{"encoder_arch": "nf_resnet", "model": "spectrogram autoencoder", "dataset": "phrases spoken by 400 fixed synthetic voices", "train_examples": 39062, "n_mels": 64, "hop_length": 160, "input": "log_mel", "win_length": 512, "bottleneck": "plain", "downsampling_factor": 8, "encoder_norm": "none_scaled_ws", "encoder_activation": "mish", "encoder_depths": [5, 5, 5], "encoder_kernel_size": 3, "encoder_stem": "single", "encoder_avg_pool_shortcut": true, "encoder_widths": [64, 112, 192], "encoder_residual_scale": 0.2, "loss": "l1", "latent_channels": 16, "decoder_norm": "batchnorm", "decoder_activation": "silu", "decoder_channel_attention": "eca", "decoder_widths": [64, 128, 192, 256], "decoder_blocks_per_level": 2, "decoder_block": "basic", "decoder_attention": false, "decoder_upsampling": "nearest_conv", "init": "torch_default", "residual_init": "scaled_by_depth", "optimizer": "muon", "muon_scale": "match_rms_adamw", "learning_rate": 0.0037, "momentum": 0.85, "nesterov": true, "orthogonalizer": "polar_express", "adamw_lr_other_params": 0.0027, "max_steps": 5200, "batch_size": 32, "epochs": 4.3, "lr_schedule": "poly", "final_lr_fraction": 0.1, "warmup_steps": 150, "weight_decay": 0.09, "adamw_weight_decay_other_params": 0}
Rows from block 5 of the decoder of a small spectrogram autoencoder, named by matrix and row number. Rows with one number belong to one channel. Each number is 200 + 40 x the weight over its row's rms, rounded and kept within 0 to 999. All counts start at 0.
Before each channel's rows are labels from the 100 clips, of 14976, where the channel reaches its highest value: "band" is the frequency band that holds the peak. Only what is clearly more common there than usual is listed. The data: phrases spoken by 400 fixed synthetic voices. In brackets: how many of the 100, against the usual share in percent.
# convs0: first 3x3 conv (decoder.decb.1.1.convs.0.weight, 128x128x3x3, each kernel summed), inputs 0-127
# convs1: second 3x3 conv (decoder.decb.1.1.convs.1.weight, 128x128x3x3, transposed, each kernel summed), outputs 0-127

band: 4000 to 8000 Hz (99 vs 25)
convs0.64,226,202,202,281,229,225,184,181,203,220,209,186,166,239,211,227,211,187,150,162,128,215,316,182,221,173,170,227,217,137,234,183,196,166,214,179,223,194,136,258,233,148,201,209,220,244,173,144,187,220,150,238,194,175,185,191,165,218,181,212,200,136,136,164,253,230,164,258,152,203,261,197,234,157,197,244,160,205,246,207,260,180,217,212,192,143,198,198,228,157,152,208,147,315,245,147,240,249,180,118,208,160,174,221,172,310,264,215,249,199,191,182,156,265,244,213,202,200,170,255,243,228,152,273,281,218,207,247
convs1.64,195,210,194,151,169,157,195,211,222,233,162,237,263,169,166,190,203,207,200,273,217,216,267,209,177,254,212,306,247,266,204,211,246,306,106,306,176,273,247,157,161,258,242,207,171,232,147,258,213,222,250,191,218,202,213,214,222,208,167,176,219,189,215,161,225,229,217,190,219,230,161,286,194,274,220,203,212,274,170,216,220,191,244,208,196,151,158,262,203,290,190,158,264,186,207,181,162,198,245,196,225,198,219,256,175,210,220,240,238,181,241,265,196,161,182,194,170,295,220,166,149,152,226,202,262,189,194,207

band: 0 to 250 Hz (55 vs 9.4)
convs0.56,170,168,227,114,149,177,244,213,201,199,160,167,228,205,184,199,197,163,230,199,206,209,157,206,200,218,132,116,205,147,221,203,119,186,230,212,163,184,126,84,211,170,183,173,159,110,211,160,151,243,222,207,183,208,245,206,215,177,227,186,174,175,226,224,104,162,212,123,161,183,219,184,202,200,148,177,198,158,211,195,151,182,140,163,233,202,165,105,151,219,189,180,161,130,195,157,184,104,187,226,153,209,240,169,218,117,176,186,129,190,181,192,217,204,218,211,253,173,177,192,175,253,191,140,82,166,247,203
convs1.56,208,258,214,191,179,204,233,177,268,187,169,208,241,203,156,204,192,248,186,157,156,211,170,241,154,237,144,187,154,282,290,258,226,215,180,226,164,260,242,215,210,235,227,293,171,153,150,302,223,173,194,162,124,198,177,209,239,194,225,200,223,226,182,161,177,148,216,162,212,184,138,252,177,248,263,225,171,199,198,192,194,234,225,201,180,86,160,243,249,262,213,174,280,234,231,238,194,254,230,174,179,177,219,193,201,264,229,224,214,123,141,184,156,237,205,133,189,294,226,189,230,149,181,187,219,158,154,194

band: 4000 to 8000 Hz (100 vs 25)
convs0.25,155,222,163,193,231,214,191,126,205,224,207,217,122,269,222,224,184,136,121,216,126,270,290,169,158,173,221,209,229,174,194,189,275,188,192,259,164,216,195,161,190,175,184,182,212,216,141,226,195,201,192,133,320,160,193,258,161,167,217,210,199,272,200,219,220,200,173,192,197,235,170,231,237,258,196,194,152,49,276,239,270,206,245,221,265,228,215,222,197,205,216,234,169,208,170,252,222,208,257,179,199,180,224,130,208,262,231,240,212,171,158,248,191,221,168,211,197,201,196,267,237,207,252,222,166,212,219,231
convs1.25,170,113,218,194,185,207,187,218,198,218,234,176,187,151,252,221,195,195,178,179,316,229,250,267,240,252,207,256,239,264,134,170,159,254,206,180,226,254,226,205,227,133,210,209,147,269,180,262,150,233,178,150,203,282,162,182,197,218,144,238,235,189,174,160,99,175,206,237,179,206,193,146,220,158,231,163,211,210,224,211,217,151,292,184,204,234,177,196,193,206,195,160,194,261,189,135,256,249,260,281,205,214,165,296,185,174,194,214,232,193,168,171,171,141,206,230,154,190,238,118,219,214,254,234,235,186,197,186

band: 4000 to 8000 Hz (100 vs 25)
convs0.68,156,171,218,234,215,157,210,177,183,196,182,208,197,194,222,198,206,149,208,141,283,156,179,212,184,211,215,183,217,209,207,174,221,158,256,246,193,190,214,219,235,202,266,167,135,209,221,185,273,191,224,214,231,218,191,156,224,229,240,224,218,157,208,200,237,202,263,159,172,259,221,265,183,219,174,191,204,308,234,215,248,221,268,260,18,335,227,217,273,195,198,243,252,185,203,207,212,199,178,136,245,189,200,218,229,121,174,179,221,193,233,181,211,169,181,223,175,224,244,222,197,187,210,201,306,271,218,198
convs1.68,186,293,161,224,204,206,181,185,210,204,210,255,198,190,216,211,188,215,252,232,112,225,155,197,245,229,202,199,221,255,260,216,189,193,224,104,257,212,191,206,187,301,97,268,284,176,201,124,208,211,248,169,226,198,197,213,186,196,205,176,203,139,167,118,213,227,188,202,208,190,138,222,200,229,167,168,195,200,219,255,105,247,221,161,278,118,238,236,165,246,209,186,194,156,216,233,153,148,256,219,149,212,198,174,243,247,209,275,218,195,166,239,183,211,211,229,199,190,126,203,192,263,106,216,229,196,160,166

band: 0 to 250 Hz (84 vs 9.4)
convs0.39,206,303,175,264,142,199,204,254,237,243,150,186,178,212,168,140,239,194,192,187,207,156,201,180,119,165,294,198,191,249,147,156,204,196,218,185,262,152,189,212,173,134,134,253,220,190,161,238,232,245,240,235,232,228,198,279,149,215,224,164,176,176,200,203,197,219,174,171,271,225,236,218,199,255,206,214,204,192,210,172,212,217,246,193,165,148,212,115,239,134,201,230,153,208,157,293,171,256,233,169,220,230,164,176,202,121,259,189,238,231,157,237,153,295,170,129,207,185,192,164,176,233,247,220,233,130,222,224
convs1.39,236,170,187,197,232,218,137,181,137,215,195,170,226,253,197,177,140,251,205,219,264,256,113,204,228,262,276,185,233,183,260,246,198,181,207,152,193,195,224,215,263,249,259,203,232,198,199,222,197,208,166,170,162,211,239,211,223,232,251,282,235,192,214,272,183,241,154,222,116,199,175,209,202,209,155,229,246,300,160,235,224,202,183,258,254,190,218,243,227,267,195,226,265,125,283,142,167,201,261,251,209,143,223,248,180,253,158,233,212,193,212,267,215,251,173,256,192,212,216,184,122,252,203,207,201,249,241,210

band: 1000 to 2000 Hz (54 vs 18.8)
convs0.4,150,240,175,163,164,178,82,147,170,145,182,227,153,189,212,226,139,218,137,182,204,236,241,156,201,210,201,162,199,152,287,167,197,212,181,191,218,276,203,213,173,231,174,203,203,219,216,158,159,230,234,179,227,240,210,215,294,234,227,219,162,212,222,340,229,199,232,243,235,200,125,231,152,82,191,200,180,202,228,136,228,111,189,187,194,197,235,193,175,201,107,202,183,274,249,270,171,214,191,266,225,161,195,253,197,229,208,218,193,207,215,225,142,250,212,219,225,181,215,191,132,193,209,167,233,210,245,190
convs1.4,173,140,226,237,229,124,201,183,227,131,167,176,187,236,240,146,202,229,160,131,250,156,187,309,292,222,224,217,145,240,148,232,201,220,213,227,142,144,182,212,225,219,154,246,216,156,227,285,186,193,180,195,199,187,275,206,205,261,221,189,130,195,205,165,158,209,220,170,175,233,257,173,178,184,306,289,218,194,168,189,242,240,238,234,215,174,199,234,250,184,154,192,191,133,211,210,191,157,279,170,147,220,193,183,225,192,189,187,147,224,183,222,139,111,195,182,217,270,218,259,178,213,211,187,233,279,232,190

band: 0 to 250 Hz (67 vs 9.4); 250 to 500 Hz (26 vs 9.4)
convs0.106,220,249,201,238,233,263,178,196,236,218,248,246,239,185,242,232,182,117,177,278,252,222,201,219,225,203,262,208,210,130,232,220,256,200,244,232,195,192,217,286,192,252,174,189,191,299,214,119,154,220,231,253,208,129,199,216,171,220,201,237,191,193,283,234,217,247,235,197,240,150,240,155,191,213,262,196,233,138,211,221,253,250,196,190,247,254,213,142,171,221,234,235,186,218,136,265,267,252,186,170,161,169,233,148,221,288,240,153,198,231,211,174,266,228,197,231,208,130,201,208,242,186,230,286,202,202,155,205
convs1.106,257,204,174,219,191,191,219,229,211,213,188,122,179,202,231,205,178,216,205,133,252,219,229,120,237,154,260,189,170,285,231,120,206,257,142,190,147,219,165,170,223,198,212,196,224,173,155,286,225,126,200,178,300,255,217,192,215,184,288,262,228,169,188,224,213,217,204,226,129,205,213,223,209,229,152,171,196,294,159,192,170,246,256,189,113,177,209,241,210,168,147,142,246,211,315,228,124,197,179,221,250,233,149,256,180,251,209,257,199,224,225,192,170,242,169,192,185,244,215,203,199,215,164,199,190,211,230,157

band: 4000 to 8000 Hz (71 vs 25)
convs0.117,231,196,175,230,144,201,218,170,205,243,136,259,190,185,208,237,190,146,237,205,200,208,188,143,175,196,270,190,207,162,168,179,172,232,182,233,215,224,233,209,260,89,210,197,212,270,198,186,229,260,137,169,212,227,151,202,108,253,108,221,205,275,200,203,231,185,212,73,210,228,240,117,209,191,255,194,235,223,183,159,181,159,203,174,196,225,236,189,205,220,226,212,209,189,155,156,218,217,182,180,174,174,201,172,208,199,251,134,251,184,239,200,202,171,17,159,173,173,189,209,147,181,255,195,230,229,209,227
convs1.117,217,201,213,179,185,205,198,256,190,206,240,180,238,205,204,197,221,230,207,172,145,235,202,174,111,233,169,196,156,216,201,208,189,184,215,170,155,221,196,175,226,254,192,111,212,221,231,250,133,231,192,208,255,115,229,165,185,118,256,222,212,123,246,157,202,288,156,253,240,186,94,166,209,132,197,176,236,165,225,205,221,236,215,208,168,231,202,233,250,230,186,148,245,140,221,176,252,196,167,191,229,255,239,162,162,155,147,252,225,235,200,173,135,153,229,159,205,177,336,229,266,210,223,205,188,156,114,181

band: 1000 to 2000 Hz (53 vs 18.8); 500 to 1000 Hz (45 vs 15.6)
convs0.31,173,189,211,255,237,163,155,158,217,137,232,245,256,201,191,168,182,168,243,189,287,163,237,161,263,238,137,200,218,184,205,215,194,221,227,184,203,201,321,185,174,227,180,118,186,207,252,111,243,199,208,208,199,153,194,191,230,166,207,215,183,235,270,151,260,252,167,195,222,210,216,266,243,173,223,123,165,163,196,210,261,235,131,179,197,282,219,255,242,126,122,265,241,204,204,212,204,166,166,158,150,115,167,172,127,198,177,227,151,242,196,228,187,151,201,195,165,188,219,231,206,177,251,217,243,178,219,257
convs1.31,304,278,189,260,238,249,203,193,192,250,190,198,165,107,163,227,158,259,126,204,188,204,205,233,190,198,246,203,161,177,224,162,255,169,193,248,174,205,144,243,192,203,252,189,175,230,197,181,123,134,244,162,121,280,213,152,184,184,240,227,226,235,159,230,199,207,259,218,229,234,206,175,179,161,177,244,205,255,168,272,158,226,184,153,189,191,162,162,133,241,183,166,129,207,196,172,148,271,132,239,221,241,252,232,240,156,157,254,251,211,229,182,243,176,176,203,186,180,259,223,223,255,124,227,165,178,186,233

band: 500 to 1000 Hz (69 vs 15.6)
convs0.89,187,162,168,203,245,182,279,201,250,206,172,203,152,206,176,245,300,114,168,228,173,223,156,303,203,183,228,203,172,237,250,202,140,179,304,171,227,134,185,206,262,213,171,139,230,221,183,209,218,225,191,183,223,213,198,194,195,221,131,157,249,234,214,181,286,133,183,225,185,195,249,192,208,214,154,185,225,202,191,131,230,221,243,154,216,272,243,141,163,179,111,224,208,150,206,168,187,206,205,242,184,161,207,189,172,182,208,244,276,165,189,271,162,209,214,190,205,140,244,223,281,280,219,122,164,182,219,195
convs1.89,175,285,242,256,226,257,134,212,234,259,205,194,229,173,201,233,209,230,194,209,242,112,216,203,266,194,160,188,231,137,206,251,203,211,131,249,262,218,220,219,231,193,212,264,202,211,261,294,213,177,181,244,186,242,281,149,123,215,228,198,235,205,178,229,168,262,245,177,254,208,171,172,199,233,201,211,290,221,156,172,202,177,202,208,237,227,174,270,206,262,157,177,241,166,212,157,167,275,249,166,213,226,163,209,280,140,196,200,178,164,156,132,217,95,175,229,208,213,220,235,165,159,158,207,206,241,242,183

band: 250 to 500 Hz (32 vs 9.4)
convs0.94,259,125,175,212,231,217,180,127,243,187,185,266,235,224,214,162,228,271,209,211,292,242,229,215,188,166,218,219,134,84,141,177,230,209,161,208,244,219,179,211,215,240,197,240,247,182,175,173,186,200,243,262,233,155,172,130,202,195,229,219,283,208,248,216,276,312,196,181,210,234,199,146,203,177,161,244,169,191,228,162,320,157,212,185,230,184,182,133,261,168,223,233,221,211,191,240,191,245,208,151,261,160,144,267,204,194,203,190,175,207,215,218,182,210,171,243,250,161,235,173,216,226,239,180,196,163,263,227
convs1.94,187,258,172,190,160,183,153,219,162,173,225,165,140,235,181,195,216,200,270,256,217,181,201,202,206,278,186,249,306,338,235,173,216,222,271,178,217,227,188,194,179,140,177,167,181,246,189,219,271,151,246,199,216,228,256,284,212,192,149,257,143,215,180,184,190,216,211,236,128,131,201,204,194,214,162,157,162,184,199,237,239,238,205,224,183,227,254,222,186,235,198,222,215,215,280,260,253,235,252,187,191,273,229,219,253,211,245,230,168,148,260,223,227,237,156,203,204,274,177,250,257,239,203,210,190,237,182,267

band: 4000 to 8000 Hz (86 vs 25)
convs0.96,234,198,164,94,200,170,201,181,213,196,189,219,231,160,245,202,178,199,226,188,198,211,267,233,264,268,127,157,195,195,209,254,175,225,199,189,180,214,137,213,150,159,255,204,222,156,214,156,194,264,266,185,219,154,193,203,234,132,108,221,277,212,206,194,189,227,227,213,186,186,209,314,197,238,179,215,196,214,195,199,245,204,232,195,230,183,160,174,140,123,178,216,119,206,193,153,168,214,146,182,188,206,251,188,264,132,163,233,153,257,173,298,216,191,134,214,238,190,172,168,257,243,267,177,93,171,175,198
convs1.96,183,165,264,180,225,194,157,153,242,210,218,174,149,260,218,227,216,250,258,158,166,148,223,164,150,239,225,243,200,154,205,167,274,190,243,202,182,142,283,165,203,149,211,153,213,240,249,248,168,262,216,209,191,223,159,227,188,197,213,143,150,203,212,317,171,295,202,219,133,242,180,200,175,194,206,187,171,166,165,148,246,212,219,206,187,226,192,249,180,234,215,236,303,159,247,210,291,194,270,206,266,208,181,199,148,230,173,143,188,227,266,270,193,246,243,212,204,167,216,202,157,239,165,126,202,235,226,240

band: 1000 to 2000 Hz (71 vs 18.8)
convs0.120,192,199,174,198,165,126,235,242,232,231,228,280,180,229,208,176,206,164,162,222,223,207,208,153,151,201,150,230,193,256,205,87,206,169,113,151,196,165,153,180,143,226,243,69,203,230,225,141,221,135,167,204,223,161,181,203,253,200,166,175,118,229,195,179,192,197,122,192,223,191,220,248,209,174,221,137,213,171,210,191,235,230,162,243,147,293,188,193,199,149,132,227,217,233,212,196,183,221,215,161,200,163,189,193,119,209,180,248,124,214,300,229,162,135,192,172,156,181,181,235,195,159,211,220,157,260,212,174
convs1.120,275,238,216,241,250,224,172,228,171,175,250,119,220,273,243,268,197,223,167,184,179,196,261,219,250,239,196,199,160,167,188,217,171,241,177,209,195,244,214,215,224,222,148,249,196,123,138,195,213,171,220,148,249,250,205,224,186,208,253,209,197,234,165,170,209,202,249,270,205,211,118,175,232,205,203,237,201,179,175,242,228,178,217,193,233,212,180,295,197,273,217,169,140,265,204,232,179,230,126,209,198,262,181,260,272,223,177,170,228,181,151,182,250,286,163,200,184,164,238,193,235,324,150,161,157,121,199,181

band: 250 to 500 Hz (45 vs 9.4); 500 to 1000 Hz (41 vs 15.6)
convs0.36,257,181,231,221,179,249,164,181,207,148,208,167,243,232,221,102,134,189,229,204,143,201,272,232,112,136,200,195,147,239,104,175,224,170,149,221,162,234,229,220,176,267,168,139,232,206,212,245,233,209,246,248,215,146,233,166,197,179,215,205,243,288,204,173,250,167,160,207,251,202,161,213,194,161,163,181,244,171,185,210,203,204,220,162,186,109,248,193,191,144,168,237,167,211,247,234,198,194,264,122,236,205,160,222,287,234,179,151,128,176,195,147,226,115,177,153,179,193,156,178,158,220,190,233,139,172,210,201
convs1.36,212,267,203,211,243,208,178,216,206,225,246,190,101,250,235,317,208,117,207,239,215,169,208,137,232,196,149,164,235,174,184,242,191,228,215,245,159,220,140,232,258,138,161,314,162,146,184,242,225,243,250,204,227,218,204,200,207,236,144,175,162,219,226,132,206,251,226,176,205,213,184,191,206,158,246,189,228,214,178,168,230,249,129,261,149,215,144,213,143,239,169,217,258,207,137,185,274,244,228,276,210,197,183,221,211,203,131,216,168,239,145,243,224,178,201,174,167,223,192,154,217,164,193,167,261,240,261,234

band: 0 to 250 Hz (56 vs 9.4)
convs0.110,195,222,204,205,119,237,187,194,237,200,226,201,237,123,180,146,132,224,244,172,187,259,173,226,123,175,120,210,195,140,249,180,193,198,149,197,204,203,196,234,186,162,218,200,135,241,203,210,171,211,213,170,180,170,167,207,229,189,146,212,177,239,174,156,166,147,157,190,182,176,270,221,234,339,215,213,209,190,165,215,181,211,247,166,115,241,250,191,215,213,193,206,159,221,198,200,169,176,161,260,233,277,194,163,220,301,201,186,176,269,189,206,140,226,120,132,234,152,194,211,237,154,264,213,214,76,215,210
convs1.110,294,188,177,129,216,202,239,203,199,230,155,177,142,309,225,259,283,187,201,263,193,157,212,203,270,232,222,143,253,167,202,195,180,190,182,259,228,222,188,193,239,210,211,209,219,177,210,175,161,243,171,235,180,326,205,229,218,199,267,226,281,177,187,228,174,262,254,238,191,197,143,273,196,169,183,241,208,198,170,186,212,179,143,262,238,220,203,220,198,257,178,198,262,196,211,166,196,275,266,167,192,208,204,279,195,148,195,184,236,180,223,187,231,145,189,194,212,236,212,132,212,284,181,129,240,273,204,178

band: 0 to 250 Hz (53 vs 9.4); 250 to 500 Hz (25 vs 9.4)
convs0.75,160,190,210,225,250,203,128,182,213,264,148,236,181,215,169,186,172,351,201,273,197,208,206,259,204,183,207,169,183,164,296,219,211,256,234,207,156,215,124,204,229,273,204,199,199,237,207,154,111,218,238,236,216,166,192,199,105,164,242,176,246,239,205,171,224,241,227,130,179,228,189,185,250,228,221,277,180,251,233,225,213,271,189,239,283,273,213,232,245,208,159,255,234,229,198,122,182,147,178,180,167,165,244,180,141,220,186,213,210,185,202,250,207,180,226,222,182,206,224,202,271,189,194,176,155,169,175,226
convs1.75,232,173,173,162,211,218,263,143,284,212,287,184,234,234,302,291,264,164,308,169,143,241,157,243,207,178,187,205,249,205,124,211,205,219,180,200,185,185,255,230,202,141,226,250,215,160,212,140,213,177,225,178,231,188,143,213,285,179,166,207,130,110,187,176,203,170,156,218,261,198,234,237,241,194,147,201,146,194,219,198,179,202,177,229,239,87,274,212,184,220,204,228,202,206,210,207,236,178,259,213,236,302,170,243,205,225,189,215,198,241,183,185,179,242,198,181,208,188,231,178,227,176,153,207,182,210,203,147

band: 4000 to 8000 Hz (88 vs 25)
convs0.52,205,218,224,273,229,215,222,205,193,238,268,276,196,177,249,184,201,179,224,226,263,236,289,184,177,208,240,235,242,213,225,205,186,220,249,206,198,183,223,278,217,177,217,209,151,275,175,182,195,215,193,256,242,253,225,231,227,183,219,202,170,219,202,227,243,312,197,260,206,208,181,220,245,222,255,163,210,193,197,264,242,262,230,232,234,231,211,167,182,211,204,220,242,265,199,216,257,326,212,265,165,255,179,203,210,297,213,236,266,196,222,187,228,205,215,225,238,158,177,205,200,176,237,266,321,178,262,267
convs1.52,217,237,172,212,258,190,240,192,235,129,138,181,244,247,230,243,162,272,116,168,122,179,162,207,187,265,126,112,194,227,186,169,191,224,216,189,146,242,205,142,187,179,161,166,236,179,253,251,204,125,179,168,149,222,189,147,193,195,157,224,206,163,184,186,190,137,212,220,107,228,243,306,174,200,195,221,228,243,150,227,178,176,161,199,150,202,160,250,203,187,224,238,223,180,179,243,187,143,179,171,310,180,196,203,164,230,258,198,215,154,184,310,161,215,168,179,227,252,184,182,262,177,214,199,199,164,188,226

band: 250 to 500 Hz (67 vs 9.4)
convs0.65,213,203,212,160,200,188,197,154,221,179,199,201,227,254,211,179,196,169,177,232,190,163,184,193,116,170,164,153,188,199,248,183,164,209,193,269,153,235,184,165,189,201,137,120,209,226,159,163,217,192,147,229,203,208,224,252,211,235,113,163,162,253,208,228,150,118,196,225,258,235,237,243,158,118,214,123,195,175,218,204,252,120,142,202,97,126,176,157,167,186,140,200,140,178,209,235,214,285,189,173,210,186,189,204,149,119,131,156,104,161,149,193,186,178,232,242,229,239,132,199,214,141,223,209,219,182,228,194
convs1.65,196,180,148,193,187,240,182,300,121,220,209,188,192,205,241,227,206,245,181,195,153,259,248,233,262,227,188,192,218,277,204,149,164,189,305,154,231,219,259,198,268,176,198,160,166,197,189,166,251,260,197,151,197,218,197,179,273,159,268,187,214,144,166,236,194,176,174,261,147,187,172,107,206,264,240,201,175,208,173,219,266,233,165,226,169,261,225,195,178,136,217,171,288,203,194,112,162,141,203,272,211,223,194,226,243,236,258,233,187,220,194,190,187,219,178,239,194,191,187,179,201,231,197,97,156,246,212,241

band: 0 to 250 Hz (42 vs 9.4)
convs0.118,178,203,250,120,215,228,170,221,238,203,182,115,239,204,223,224,154,249,246,167,174,208,211,277,174,158,138,145,190,240,133,169,192,218,214,186,216,214,182,175,249,192,264,156,164,169,309,201,182,248,280,250,174,185,223,210,116,230,247,187,266,175,236,151,211,160,206,137,298,232,200,273,201,189,166,161,207,240,214,211,210,251,185,205,225,298,197,213,244,245,172,214,275,213,210,199,177,220,203,284,172,218,225,210,221,154,186,219,185,204,195,141,215,171,122,128,176,196,168,151,161,252,181,168,164,186,207,144
convs1.118,173,183,176,256,180,211,227,206,179,181,165,269,197,247,197,193,250,194,232,229,129,211,146,206,258,259,200,249,162,202,196,179,262,159,195,167,177,236,210,172,190,205,183,284,241,197,168,164,218,174,180,172,202,224,131,181,282,178,174,220,157,295,234,212,210,223,192,200,224,177,191,169,222,240,206,285,240,190,161,203,225,108,206,233,237,131,173,215,197,137,221,207,174,228,75,197,213,197,244,184,252,164,264,186,178,208,215,206,183,182,146,209,235,216,314,225,162,200,275,253,214,138,213,123,242,161,210,295

band: 4000 to 8000 Hz (76 vs 25)
convs0.88,207,180,238,194,295,237,212,229,239,200,262,120,235,188,164,213,154,241,228,214,241,204,179,230,193,216,219,249,229,207,160,219,190,212,164,178,203,192,251,261,233,199,218,171,118,204,202,218,167,205,176,228,162,204,238,148,224,187,275,204,250,229,279,198,201,197,165,271,207,244,238,181,175,307,162,177,165,161,148,295,176,207,194,304,242,232,139,168,237,183,174,217,157,237,230,252,233,213,252,226,119,199,221,265,226,204,249,207,189,208,202,192,268,181,187,206,237,123,167,214,215,292,199,257,222,192,178,110
convs1.88,197,241,228,251,211,244,230,190,262,225,201,205,193,269,233,183,289,207,223,192,179,173,247,215,235,208,195,213,223,211,183,219,232,202,220,174,171,197,189,184,228,311,155,213,243,128,201,287,263,174,199,226,188,186,158,209,202,147,170,132,144,221,261,280,219,214,209,186,151,226,231,245,206,225,200,228,247,236,150,146,256,197,187,214,168,117,197,223,222,187,220,191,255,174,181,202,198,152,214,208,251,194,227,192,143,253,230,269,159,210,249,306,216,207,271,189,160,231,242,168,276,99,228,146,205,264,140,251

band: 0 to 250 Hz (50 vs 9.4)
convs0.1,247,201,233,196,183,175,304,198,197,245,162,227,139,244,154,236,214,160,180,252,159,229,193,208,196,202,182,189,265,199,258,248,127,257,247,157,169,250,202,193,202,208,264,273,211,211,142,200,148,229,179,146,176,183,136,239,195,225,142,186,186,181,167,205,112,261,269,108,202,233,152,211,224,318,220,186,187,182,211,140,155,231,157,201,278,261,200,166,254,175,232,189,160,175,194,160,225,167,214,195,230,183,234,224,244,188,209,172,163,249,162,259,240,224,135,217,187,194,181,220,196,237,275,176,198,242,134,225
convs1.1,225,132,253,199,205,261,234,171,151,143,240,249,278,245,232,223,225,221,164,101,217,178,155,276,182,228,188,249,151,232,156,232,222,163,263,155,268,167,273,172,210,156,210,157,290,182,149,192,210,224,270,205,216,206,187,154,181,135,246,172,219,188,255,226,241,194,172,316,248,206,272,176,158,223,213,214,194,187,207,206,185,263,266,166,154,217,222,236,161,219,205,204,274,227,241,297,238,176,216,195,213,242,195,212,199,201,200,284,193,211,184,252,204,246,211,181,212,246,188,200,236,197,200,206,236,154,161,182

band: 2000 to 4000 Hz (91 vs 21.9)
convs0.97,119,168,202,240,229,180,36,226,180,163,210,176,178,227,182,171,244,186,254,217,103,189,318,244,159,189,254,245,161,227,138,154,229,118,145,213,228,175,203,228,186,198,212,120,217,280,218,169,220,206,180,152,215,132,192,202,178,208,185,214,198,159,192,206,227,254,182,222,216,198,153,179,177,175,252,191,236,263,202,196,203,216,170,215,212,84,250,195,180,200,232,206,144,230,233,216,196,244,155,186,186,243,197,168,233,211,252,183,262,203,237,192,244,162,189,157,217,216,245,191,209,179,121,256,243,203,181,192
convs1.97,155,264,192,208,187,241,242,211,263,249,239,214,224,175,172,302,157,259,131,258,263,221,165,203,232,194,132,192,162,193,238,222,178,324,210,185,196,220,153,219,200,160,295,211,151,224,198,195,161,249,223,239,243,246,154,223,263,202,197,188,98,211,205,192,201,274,228,167,236,224,209,210,159,236,120,251,187,149,208,207,221,216,214,205,173,197,119,254,184,187,106,262,222,202,173,255,238,232,150,176,203,196,158,231,170,171,177,237,190,223,166,201,185,165,176,245,190,198,146,152,126,174,191,207,227,219,204,249

band: 2000 to 4000 Hz (68 vs 21.9)
convs0.127,138,145,194,245,292,184,24,241,189,149,229,197,241,273,131,169,209,187,251,205,183,182,205,158,211,197,217,209,158,167,194,176,205,104,194,261,262,157,169,211,236,265,86,148,177,214,218,185,194,255,200,231,212,181,182,202,201,207,243,185,194,130,189,185,239,211,117,166,214,185,143,179,179,130,224,157,232,163,234,167,166,195,260,157,194,105,206,219,232,284,197,200,169,213,228,230,195,221,196,212,212,200,242,176,193,158,193,217,186,187,191,194,230,228,202,162,193,192,207,217,222,203,115,214,226,242,204,164
convs1.127,193,157,233,235,176,191,303,215,168,219,198,168,193,121,288,267,192,244,248,107,168,218,267,247,175,163,200,196,189,219,260,249,221,246,244,182,181,220,183,186,220,167,286,166,228,199,226,146,243,166,215,146,205,131,173,258,246,154,226,213,213,191,227,202,200,235,247,220,174,214,208,207,238,281,203,237,214,300,193,196,204,171,179,221,234,227,176,176,260,155,185,177,203,232,165,147,208,208,176,209,134,244,102,242,184,238,220,175,127,156,192,201,202,195,251,166,208,261,133,228,183,176,225,155,135,196,214,283

band: 500 to 1000 Hz (35 vs 15.6); 250 to 500 Hz (33 vs 9.4)
convs0.71,124,196,266,221,175,224,61,201,185,99,166,231,226,209,224,159,208,184,230,206,189,133,163,204,134,181,195,190,164,202,207,173,192,213,237,178,186,143,237,227,184,266,165,60,240,216,218,163,219,213,223,200,226,133,212,222,311,177,233,225,178,187,176,117,185,211,180,193,235,213,167,230,164,165,215,209,243,178,227,180,221,216,224,254,231,138,212,210,205,213,210,163,162,205,207,172,182,233,235,174,173,241,213,122,220,163,225,197,127,192,219,197,218,220,197,173,181,196,190,254,75,240,134,222,249,221,222,141
convs1.71,249,174,153,167,230,189,234,237,211,210,173,132,177,178,267,218,147,233,188,165,129,277,233,226,233,251,180,269,162,141,171,243,171,180,210,214,194,253,179,157,234,127,143,211,218,181,219,253,208,156,202,125,250,219,184,172,170,206,206,173,232,243,186,260,166,267,277,173,159,216,143,194,224,244,143,218,196,254,146,259,212,222,178,210,225,283,158,170,154,202,163,176,203,203,258,174,190,183,237,249,216,108,244,250,238,239,159,214,199,163,105,175,195,214,166,155,195,179,185,166,287,203,220,158,224,140,158,249